config = dict(
    grayscale=True,
    cond_dropout=0.1,
    logit_normal_time=True,
    fused_qkv=False,
    qk_norm=False,
    layers=6,
    beta1=0.95,
    eps=1e-08,
    max_precond_dim=1024,
    one_sided=False,
)
Rows from block 3 of a small class-conditioned image flow-matching model, named by matrix and row number. Rows with one number within an expert belong to one neuron, the router's apart. Each number is 50 + 15 x the weight over its row's rms, rounded and kept within 0 to 99. All counts start at 0.
Before each expert's rows are labels from the 100 images, of 14848 (inputs lightly noised), where the router gives the expert most weight on average: "strongest on" is what is common among them. Only what is clearly more common there than usual is listed. The data: drawings of small networks of dots and links.
# router: router (model.blocks.3.mlp.router.weight, 16x256, trained with AdamW), inputs 192-255
# up: expert up (model.blocks.3.mlp.up, 16x128x256), inputs 192-255
# down: expert down (model.blocks.3.mlp.down, 16x256x128, transposed), outputs 192-255

# expert 2
strongest on: complete; nine dots; white dots
router.2:64 57 66 84 40 36 52 76 34 37 36 21 41 23 48 45 41 42 68 80 66 70 46 74 49 44 48 41 67 55 43 39 55 71 58 59 65 76 66 47 42 36 60 19 71 72 64 42 46 56 72 68 33 43 45 75 47 40 55 38 49 79 51 47
up.0:36 31 60 59 73 47 37 48 53 67 50 54 63 57 43 36 53 79 79 45 24 47 41 59 41 21 52 76 47 44 46 61 38 38 19 54 56 42 56 59 70 41 52 61 68 45 39 72 35 70 54 54 85 54 50 66 62 32 51 56 52 23 62 74
down.0:57 60 41 58 44 47 95 37 42 15 45 36 09 47 70 33 29 54 52 54 62 61 68 37 47 52 63 65 74 15 37 36 70 49 49 36 54 32 37 52 46 29 72 43 46 59 45 48 58 72 36 59 60 38 33 54 41 51 61 45 47 57 58 68
up.1:39 49 47 40 17 58 28 49 62 34 62 69 24 19 68 43 67 19 38 75 74 50 51 35 65 54 38 46 51 65 64 51 30 36 44 41 56 67 54 71 60 33 65 28 50 65 22 42 46 38 50 81 48 46 58 33 26 53 49 53 66 44 39 85
down.1:37 67 54 28 61 48 63 42 63 43 57 39 96 33 60 45 81 74 57 64 71 58 55 31 65 44 51 48 68 35 03 44 25 55 58 44 49 19 10 60 55 29 40 48 44 37 54 36 58 34 44 66 54 52 59 54 34 29 71 42 64 43 33 54
up.2:41 64 38 36 50 72 80 37 77 33 51 69 34 23 48 42 68 38 17 58 47 52 68 58 35 28 37 19 59 75 54 30 42 40 50 70 45 55 36 52 23 65 05 57 21 73 34 54 47 60 71 62 88 88 53 53 57 35 57 53 56 40 43 45
down.2:44 57 55 39 54 47 90 52 34 47 70 55 73 35 50 65 58 41 46 63 61 47 61 34 76 76 46 46 46 57 58 42 70 61 31 69 50 49 44 37 34 54 42 44 76 57 46 42 39 57 20 56 47 42 47 29 42 23 58 44 51 66 45 52
up.3:53 73 46 55 69 56 61 56 72 54 58 53 57 35 49 54 56 61 22 82 49 37 44 58 65 55 39 23 80 78 36 50 47 62 45 37 59 42 44 56 61 60 50 54 65 51 48 34 62 56 82 31 42 70 43 41 76 45 69 55 38 30 75 73
down.3:71 54 46 61 63 55 38 42 30 60 18 39 37 19 46 12 36 42 46 64 48 55 57 64 63 40 36 52 70 74 42 23 36 41 51 49 60 42 54 70 65 56 98 55 43 42 58 69 04 49 52 41 52 41 56 51 59 58 50 29 43 26 45 47
up.4:69 54 44 59 38 55 52 67 35 71 44 48 45 59 70 51 60 51 32 48 43 38 40 83 62 45 48 37 72 30 81 60 42 73 42 57 48 53 50 27 86 58 72 28 45 52 52 35 61 37 57 49 58 40 12 51 46 79 63 62 71 55 51 29
down.4:59 41 51 60 38 31 48 57 52 52 47 45 40 50 47 36 55 53 31 53 17 64 57 47 44 41 02 67 52 47 31 41 40 42 57 43 48 44 77 38 73 43 68 59 41 51 54 49 46 54 17 57 37 72 25 51 45 65 75 25 49 58 40 35

# expert 7
strongest on: complete; purple dots; blue dots
router.7:50 26 28 53 47 44 60 35 70 24 71 57 65 64 67 26 72 57 44 45 31 10 69 23 46 52 43 40 53 33 38 59 37 18 45 45 39 65 48 72 37 60 63 46 38 21 59 64 73 40 80 22 42 59 37 43 77 41 78 27 52 28 32 57
up.0:47 47 52 43 40 74 42 44 66 24 28 64 29 59 40 52 68 69 30 52 71 40 61 70 57 44 59 50 56 35 35 49 71 63 45 33 79 16 48 61 38 28 21 66 54 56 43 64 54 38 38 33 28 51 61 70 49 72 48 48 39 42 45 40
down.0:33 52 67 52 65 42 44 52 38 18 70 29 63 28 27 68 56 32 52 47 58 45 69 80 63 11 49 41 52 49 51 73 42 57 49 43 60 78 48 68 31 38 43 53 60 43 55 40 35 50 81 57 47 16 50 35 37 59 40 31 74 41 38 69
up.1:55 25 63 40 40 72 47 46 58 71 39 39 42 40 36 78 36 50 50 53 81 95 54 52 41 51 59 19 30 37 54 56 14 74 45 37 44 54 50 67 45 19 50 33 60 42 42 07 25 53 49 24 34 44 57 45 52 71 48 72 45 55 62 33
down.1:90 45 37 38 62 51 35 72 48 62 48 36 32 60 32 55 62 57 50 44 46 66 71 25 67 39 52 79 44 53 51 45 60 47 44 33 57 50 43 64 65 37 69 67 38 69 72 62 65 64 45 29 65 48 29 68 62 52 66 35 35 56 56 61
up.2:61 54 29 54 48 37 50 25 35 61 38 76 62 57 60 20 34 72 52 54 54 49 52 39 58 39 60 28 49 62 48 27 46 63 52 27 67 51 71 40 64 35 52 55 82 51 52 59 29 47 62 80 42 42 52 77 37 80 39 51 49 60 53 84
down.2:68 50 55 48 70 39 32 48 53 24 65 39 62 27 35 77 55 57 27 58 79 33 54 35 68 48 76 37 39 11 45 50 63 47 42 67 36 55 23 71 32 47 50 51 53 39 38 45 89 42 58 50 22 44 28 25 78 88 52 63 48 17 61 57
up.3:51 51 45 61 47 31 48 65 28 63 40 53 26 76 59 34 47 68 18 49 53 56 38 54 15 51 61 88 40 49 56 49 42 38 44 59 45 61 82 55 25 60 52 39 16 50 65 60 58 57 42 45 42 82 59 47 58 02 47 38 49 56 44 49
down.3:29 49 47 49 60 54 55 46 48 49 60 64 44 41 66 31 53 56 17 46 72 69 53 41 29 53 38 45 51 62 37 50 59 42 33 67 20 57 50 58 40 60 62 46 19 53 29 36 44 56 58 61 59 62 46 59 30 23 40 37 40 28 44 56
up.4:73 50 11 67 74 58 55 60 38 26 62 65 63 62 41 52 50 61 56 74 47 49 43 47 61 54 66 65 59 40 41 55 61 09 49 52 47 51 60 55 45 44 32 55 40 38 41 74 45 53 38 35 76 56 60 53 70 40 49 27 59 46 34 33
down.4:59 19 61 41 55 65 75 36 52 43 41 48 78 34 33 41 62 41 50 48 53 56 50 44 58 48 61 71 43 69 44 48 39 42 50 53 56 43 44 54 55 57 55 64 29 67 52 53 51 57 37 55 54 63 26 25 48 47 77 28 66 34 34 67

# expert 14
strongest on: nine dots; complete
router.14:42 74 37 36 55 65 40 26 78 56 50 56 52 81 39 78 54 83 50 08 56 52 37 44 43 41 63 36 61 51 56 50 71 56 78 57 38 31 47 31 42 60 67 43 37 51 51 40 67 48 46 49 34 31 56 55 24 32 32 58 08 40 42 15
up.0:80 43 49 75 47 50 46 53 53 55 78 50 34 41 53 45 79 41 62 39 25 50 65 35 46 69 38 38 54 56 49 41 58 53 49 51 50 49 60 61 31 51 82 41 32 49 82 35 68 71 52 67 26 36 52 42 49 72 54 74 38 32 42 43
down.0:87 58 53 46 42 60 41 68 13 55 58 37 43 40 45 31 76 71 65 61 39 25 64 47 41 70 49 40 63 50 62 29 60 73 55 37 51 47 30 59 50 54 49 52 39 37 40 64 22 65 40 58 75 74 48 49 46 65 39 35 76 53 39 45
up.1:45 62 49 56 27 66 56 38 41 63 42 29 38 44 56 40 60 53 11 44 35 50 59 65 60 17 54 50 67 24 35 53 53 54 30 55 47 63 82 75 90 53 71 30 44 40 59 50 40 20 41 57 41 24 47 48 46 51 49 52 78 47 50 65
down.1:67 41 64 41 37 42 58 32 65 66 35 44 42 36 54 51 78 43 76 37 47 55 43 66 66 48 29 67 57 53 60 44 27 33 42 61 44 26 54 48 69 41 64 66 58 61 40 41 66 36 53 44 74 61 44 48 24 58 60 62 67 72 65 69
up.2:34 38 49 36 62 28 53 48 77 48 44 38 33 45 05 50 66 66 77 64 42 48 39 42 61 43 52 57 49 56 33 29 43 43 65 51 46 40 55 48 56 50 83 48 65 59 38 57 35 41 47 46 60 27 72 66 58 52 55 64 65 56 83 57
down.2:52 56 55 57 75 78 63 41 00 26 44 36 41 43 32 66 24 33 63 45 50 65 61 30 77 56 43 25 57 50 57 33 33 49 41 51 57 73 13 54 39 53 46 41 69 52 51 55 55 49 38 42 46 57 82 38 45 69 25 63 52 69 79 63
up.3:53 69 44 30 41 37 63 24 42 72 46 65 46 31 39 35 32 47 61 57 68 33 48 13 63 51 85 65 53 48 38 59 51 54 34 52 40 24 55 45 63 87 93 66 47 31 55 72 48 36 61 44 85 51 68 24 58 55 60 60 78 49 58 68
down.3:49 43 49 39 64 56 54 45 65 57 66 27 70 20 50 62 47 34 54 40 33 44 24 25 77 60 66 16 59 45 23 54 57 35 79 53 54 77 48 38 59 74 23 50 19 41 77 48 74 27 39 49 36 54 66 44 60 50 49 33 54 82 48 49
up.4:69 66 48 28 43 39 35 57 48 57 36 42 52 65 99 54 63 40 63 76 37 62 60 64 10 58 36 66 48 48 65 39 47 59 57 68 29 57 45 52 90 48 54 29 42 38 47 56 31 23 48 66 66 42 54 62 56 27 25 72 51 37 64 68
down.4:64 55 49 30 48 56 36 67 66 62 53 52 46 66 47 58 56 48 38 61 41 63 57 77 32 34 59 69 52 50 34 42 50 35 44 57 63 49 59 76 99 28 52 64 55 64 47 61 74 12 60 39 35 49 48 62 26 40 40 71 53 60 64 36

# expert 13
strongest on: nine dots; complete; green dots
router.13:60 61 95 63 60 39 52 68 20 42 56 81 59 46 38 57 29 53 79 75 28 36 78 72 61 46 71 81 55 52 58 37 20 52 74 54 76 52 48 60 45 30 66 44 65 37 74 42 36 53 70 22 47 37 72 69 67 36 47 59 49 54 23 74
up.0:55 69 22 37 59 33 44 46 67 48 36 52 47 33 60 45 58 46 49 44 58 45 48 32 40 34 44 45 48 32 58 56 34 29 60 60 46 59 66 24 49 55 63 11 81 55 93 59 65 65 46 18 20 66 52 35 29 36 58 33 45 30 67 35
down.0:68 21 51 45 26 77 63 50 38 51 44 68 69 47 34 28 56 53 49 38 37 52 63 55 50 32 38 45 24 26 45 45 32 49 68 34 37 52 56 46 40 59 48 58 93 64 51 53 53 62 36 38 54 34 41 59 63 31 61 77 46 61 51 43
up.1:85 66 42 65 43 27 23 63 42 35 39 40 32 57 59 48 50 62 65 38 46 59 41 38 44 49 25 38 64 23 47 44 49 72 80 67 67 71 54 83 52 59 87 35 56 33 51 50 42 28 52 40 41 54 62 49 58 75 54 39 61 77 40 44
down.1:76 03 53 40 32 51 43 61 40 47 71 31 61 58 60 22 53 47 53 38 47 56 52 51 32 43 42 29 59 18 60 51 37 46 52 53 20 43 31 65 38 50 44 69 54 33 54 37 70 38 55 29 46 55 62 60 32 48 36 47 67 48 44 44
up.2:67 27 28 66 54 54 46 44 48 37 61 42 43 63 33 58 45 47 57 62 34 54 40 76 58 55 45 48 74 46 61 77 58 57 56 51 60 72 63 76 44 52 73 50 54 41 83 71 79 51 34 47 35 45 12 37 74 45 21 39 36 27 31 37
down.2:55 69 33 50 58 37 47 26 58 53 66 56 60 12 39 35 50 55 40 48 05 60 48 62 38 54 57 46 64 47 34 64 43 54 27 56 41 21 43 79 49 39 47 48 65 70 42 63 33 56 63 55 63 75 21 34 59 47 35 58 33 35 44 30
up.3:72 40 31 51 53 43 55 97 79 26 74 67 44 46 52 32 35 29 61 70 42 61 36 69 53 41 35 49 62 70 34 51 69 57 44 33 59 41 66 25 42 54 68 32 55 62 47 21 56 69 33 60 61 60 65 44 46 53 34 43 34 27 48 39
down.3:65 39 42 32 82 68 49 78 28 47 75 66 44 53 38 68 42 35 70 67 10 77 62 56 43 69 41 65 77 54 63 60 56 51 74 69 50 72 22 36 58 42 49 69 65 62 29 93 66 46 39 55 58 61 54 42 25 61 61 74 43 66 50 56
up.4:35 40 32 62 41 53 04 64 75 67 38 60 65 60 61 75 58 78 19 54 36 56 57 58 47 47 50 33 72 55 51 39 54 70 30 57 61 56 37 72 95 49 38 46 34 50 43 46 42 67 37 59 39 62 63 60 23 61 54 35 42 63 28 24
down.4:39 61 28 46 38 53 33 64 59 65 31 61 65 39 78 46 47 29 53 30 59 61 53 49 11 23 35 56 78 61 45 47 53 34 68 94 54 45 33 22 62 32 28 33 49 60 45 49 59 38 55 57 60 50 66 60 28 53 69 68 60 38 53 60